config.toml
model = "spectrogram enhancement model"
n_mels = 64
hop_length = 160
win_length = 512
pixel_unshuffle = 2
widths = [64, 128, 128]
blocks_per_level = 2
init = "torch_default"
orthogonalizer = "newton_schulz_5"
grad_clip = 3.0
final_lr_fraction = 0
warmup_steps = 610
adamw_weight_decay_other_params = 0.05
Rows from block 3, named by matrix and row number. Each number is 200 + 20 x the weight over the matrix's rms, rounded and kept within 0 to 999. All counts start at 0.
# fc2: squeeze-excite expand (model.enc.1.1.se.fc2.weight, 128x16), inputs 0-15
fc2.0,175,178,230,187,213,205,179,190,211,215,150,231,175,188,168,214
fc2.1,183,212,225,225,216,198,214,156,219,219,189,213,199,186,198,191
fc2.2,176,226,150,217,244,216,189,171,212,190,168,207,190,201,191,218
fc2.3,175,171,181,170,210,164,166,211,201,194,217,150,200,198,223,197
fc2.4,218,208,169,193,204,219,214,206,192,222,201,201,203,190,206,194
fc2.5,169,181,217,187,202,221,187,206,205,204,194,194,190,211,201,208
fc2.6,222,235,198,188,210,205,209,214,197,189,236,237,200,201,199,188
fc2.7,223,189,169,200,200,230,185,226,213,203,194,210,187,215,195,177
fc2.8,190,217,210,170,190,197,160,218,196,174,217,216,208,199,233,220
fc2.9,169,182,209,198,182,229,207,202,214,217,205,170,191,200,200,206
fc2.10,220,187,192,214,205,176,186,186,207,186,211,206,184,200,197,215
fc2.11,165,190,196,208,196,197,208,202,200,210,208,201,220,204,213,185
fc2.12,236,186,222,165,187,165,207,194,197,205,185,212,176,192,174,189
fc2.13,196,226,206,233,209,183,187,240,191,189,210,188,180,186,164,180
fc2.14,192,198,215,186,167,153,167,224,182,226,184,187,191,233,202,196
fc2.15,159,186,211,238,190,208,200,223,178,214,195,190,192,200,199,206
fc2.16,223,211,192,183,196,233,203,190,186,207,194,198,192,230,185,190
fc2.17,190,176,229,203,182,99,188,194,223,192,210,212,184,171,209,206
fc2.18,225,186,170,163,203,191,224,194,197,217,202,244,204,232,195,189
fc2.19,225,204,196,205,173,199,193,230,179,182,197,224,189,222,186,196
fc2.20,259,202,170,184,208,208,188,206,222,213,188,202,182,207,218,177
fc2.21,191,178,209,211,214,165,215,217,214,173,150,211,186,191,209,174
fc2.22,183,193,196,177,190,197,201,222,190,240,228,222,188,223,218,182
fc2.23,236,177,167,184,218,205,191,212,197,224,192,175,194,199,209,199
fc2.24,167,199,196,177,243,140,193,206,175,173,203,202,213,161,202,203
fc2.25,169,190,186,204,224,258,178,209,170,208,185,223,204,226,199,185
fc2.26,211,179,213,192,211,182,215,178,205,207,243,202,213,201,188,180
fc2.27,223,198,178,184,200,185,189,207,199,182,203,201,201,235,204,198
fc2.28,189,184,211,177,192,171,180,176,181,200,217,220,193,202,205,212
fc2.29,190,199,206,206,182,133,179,212,214,167,186,232,203,179,211,194
fc2.30,254,202,168,171,237,124,204,247,178,158,178,181,191,203,193,192
fc2.31,177,199,208,195,174,174,179,188,208,193,203,184,214,217,190,185
fc2.32,250,191,194,188,225,186,221,224,202,205,204,223,193,194,207,205
fc2.33,166,199,210,184,220,212,236,195,206,177,192,182,188,222,193,215
fc2.34,185,187,197,200,201,168,221,212,220,226,165,213,195,178,197,177
fc2.35,221,194,218,182,197,141,190,185,211,191,214,200,189,206,183,187
fc2.36,233,193,203,195,188,161,211,228,195,202,168,217,197,190,197,184
fc2.37,221,181,230,223,206,143,232,213,204,167,245,212,185,193,194,190
fc2.38,156,220,213,180,231,202,188,151,202,205,188,198,182,196,202,207
fc2.39,230,184,189,183,214,185,207,205,199,209,206,183,207,197,216,177
fc2.40,204,197,204,202,165,202,227,192,199,162,238,188,209,190,179,192
fc2.41,201,212,188,180,198,157,199,158,196,193,188,225,180,188,204,195
fc2.42,200,220,194,183,211,252,167,194,188,213,181,203,187,202,208,205
fc2.43,199,192,208,156,221,234,197,180,204,211,219,214,189,225,192,202
fc2.44,187,207,207,195,211,192,227,257,198,200,172,175,191,176,210,189
fc2.45,176,204,228,203,196,226,144,231,195,218,214,230,195,202,187,206
fc2.46,161,219,177,210,185,210,205,178,209,205,223,218,216,201,216,212
fc2.47,224,192,176,200,174,217,201,175,208,167,219,203,196,238,180,182
fc2.48,178,220,195,227,185,200,187,208,177,209,230,216,199,212,220,201
fc2.49,163,187,220,216,186,212,210,165,199,183,152,185,193,184,201,192
fc2.50,193,197,210,192,199,196,211,209,197,191,197,202,189,194,191,189
fc2.51,209,210,206,237,166,187,191,223,176,190,197,229,213,248,177,210
fc2.52,167,208,196,206,196,167,167,197,222,206,173,194,197,181,194,182
fc2.53,193,200,194,210,197,220,202,205,196,203,195,197,195,207,202,178
fc2.54,199,220,181,208,238,203,209,224,199,224,211,166,201,220,181,186
fc2.55,199,192,196,196,182,188,186,186,185,178,213,254,207,228,239,210
fc2.56,178,177,174,232,189,266,180,202,180,218,199,214,186,210,203,187
fc2.57,208,194,205,162,188,196,210,198,192,207,191,188,204,181,212,211
fc2.58,266,208,197,175,221,183,197,197,219,191,184,212,174,195,179,210
fc2.59,152,211,225,189,214,152,172,224,200,185,199,232,208,155,177,217
fc2.60,190,232,190,205,189,239,174,202,181,198,233,198,218,224,197,176
fc2.61,159,202,214,199,178,165,175,187,195,204,195,231,198,241,221,195
fc2.62,216,223,202,201,188,224,161,228,173,187,207,162,201,208,210,207
fc2.63,203,184,209,192,192,217,190,193,229,180,174,210,188,194,209,205
fc2.64,187,196,209,208,162,222,207,191,192,164,223,216,210,191,218,182
fc2.65,139,216,196,213,200,222,226,191,221,195,212,203,213,231,177,177
fc2.66,217,170,202,210,178,204,216,231,205,219,195,198,218,211,223,179
fc2.67,244,172,189,205,235,216,220,200,197,205,207,223,187,211,203,180
fc2.68,205,206,231,193,188,174,164,190,174,196,155,207,206,200,197,222
fc2.69,158,199,191,191,226,205,181,168,179,194,206,207,208,222,198,205
fc2.70,256,188,200,207,209,178,208,208,178,201,171,231,188,234,197,216
fc2.71,178,209,179,217,215,136,180,234,222,200,197,229,211,197,230,207
fc2.72,201,217,203,202,189,136,221,177,213,172,166,198,203,201,181,190
fc2.73,221,206,178,205,160,178,210,218,186,194,198,205,216,198,177,181
fc2.74,219,181,194,230,185,184,228,217,198,137,239,221,195,181,210,218
fc2.75,166,230,208,185,171,186,196,193,188,196,155,184,190,153,202,189
fc2.76,181,201,178,228,156,167,201,165,226,180,207,197,173,180,228,184
fc2.77,195,184,194,177,203,165,200,217,199,180,198,204,199,224,216,185
fc2.78,181,204,182,174,228,231,194,205,223,203,189,221,198,213,189,208
fc2.79,187,206,182,201,211,238,198,174,207,225,201,214,200,193,176,207
fc2.80,207,191,229,206,211,209,143,191,187,162,189,217,191,190,207,211
fc2.81,130,194,225,186,202,178,175,183,183,191,183,154,199,224,196,205
fc2.82,224,210,208,195,182,209,194,181,208,193,209,225,229,203,199,182
fc2.83,199,205,178,199,246,209,169,220,179,224,208,198,181,176,187,173
fc2.84,202,204,220,200,151,221,181,237,198,219,171,176,182,171,200,186
fc2.85,262,186,222,196,179,147,192,214,199,223,212,217,207,236,198,195
fc2.86,173,190,218,183,213,205,202,184,184,210,186,203,191,218,175,180
fc2.87,220,184,190,196,193,180,194,213,215,227,208,184,183,215,204,207
fc2.88,164,199,227,202,197,211,205,227,193,189,217,211,193,244,193,192
fc2.89,171,195,190,175,189,185,185,189,194,214,183,214,197,193,195,177
fc2.90,208,186,195,185,237,247,196,194,204,215,232,183,192,190,226,216
fc2.91,257,185,201,190,215,220,212,177,215,182,182,162,177,217,197,215
fc2.92,216,197,178,211,189,158,215,246,199,213,186,236,189,195,190,192
fc2.93,159,174,224,184,231,204,239,161,199,207,174,192,211,171,176,219
fc2.94,241,206,213,185,218,145,230,185,181,185,205,246,183,219,201,190
fc2.95,170,204,223,195,205,222,221,162,211,205,165,201,206,204,187,216
fc2.96,196,229,180,189,187,195,221,205,221,155,194,200,191,200,213,218
fc2.97,198,179,198,188,182,222,157,186,203,202,170,210,197,185,219,196
fc2.98,242,171,182,215,222,215,220,200,192,176,189,229,187,175,216,197
fc2.99,216,169,163,180,164,174,197,160,194,216,203,158,217,214,177,205
fc2.100,179,177,183,179,224,200,222,238,188,208,189,212,188,166,201,185
fc2.101,210,235,177,153,183,204,158,236,210,216,208,208,190,198,187,198
fc2.102,161,240,232,169,181,169,154,175,198,213,199,175,196,232,188,196
fc2.103,219,206,196,173,206,198,180,205,204,212,145,215,207,218,204,210
fc2.104,178,213,187,170,188,216,154,217,212,183,154,189,190,149,209,185
fc2.105,192,161,191,204,182,175,230,243,196,211,220,230,195,244,207,197
fc2.106,158,216,224,229,223,207,200,183,219,230,180,214,191,206,208,216
fc2.107,189,193,191,182,195,221,174,232,192,205,228,176,189,192,187,181
fc2.108,213,217,212,215,195,205,189,215,218,225,217,205,200,212,216,190
fc2.109,171,199,181,192,192,253,181,190,202,194,203,208,194,199,209,183
fc2.110,205,179,203,199,198,217,193,222,229,190,166,189,199,201,198,196
fc2.111,189,231,223,228,210,194,202,185,210,184,214,228,193,206,216,180
fc2.112,219,205,185,211,204,179,150,192,196,220,195,168,184,220,200,189
fc2.113,213,179,197,174,189,201,169,195,202,207,193,250,185,195,162,220
fc2.114,243,208,206,187,238,159,185,217,191,180,181,244,210,206,224,216
fc2.115,185,187,204,218,243,206,200,185,185,192,199,175,207,201,224,213
fc2.116,217,187,195,185,185,246,172,211,195,183,148,240,198,189,196,192
fc2.117,167,220,215,163,161,155,212,202,198,194,200,181,188,229,179,211
fc2.118,192,195,214,218,218,244,203,207,204,210,215,216,202,197,192,205
fc2.119,156,182,215,206,165,221,215,202,215,193,237,215,174,197,192,209
fc2.120,172,230,195,200,221,181,181,226,212,202,178,210,191,217,203,201
fc2.121,213,211,193,175,207,192,185,212,217,191,181,222,196,191,219,204
fc2.122,205,229,224,183,205,210,173,186,207,189,181,215,168,206,200,186
fc2.123,180,221,186,214,175,138,184,218,207,209,174,169,191,184,219,182
fc2.124,192,207,173,203,191,236,230,201,195,244,210,179,188,213,203,206
fc2.125,198,225,202,161,218,184,191,181,182,200,226,153,190,229,195,196
fc2.126,157,206,184,212,164,173,180,170,193,198,218,181,206,207,205,183
fc2.127,216,219,218,183,180,233,206,191,214,202,197,215,184,204,204,183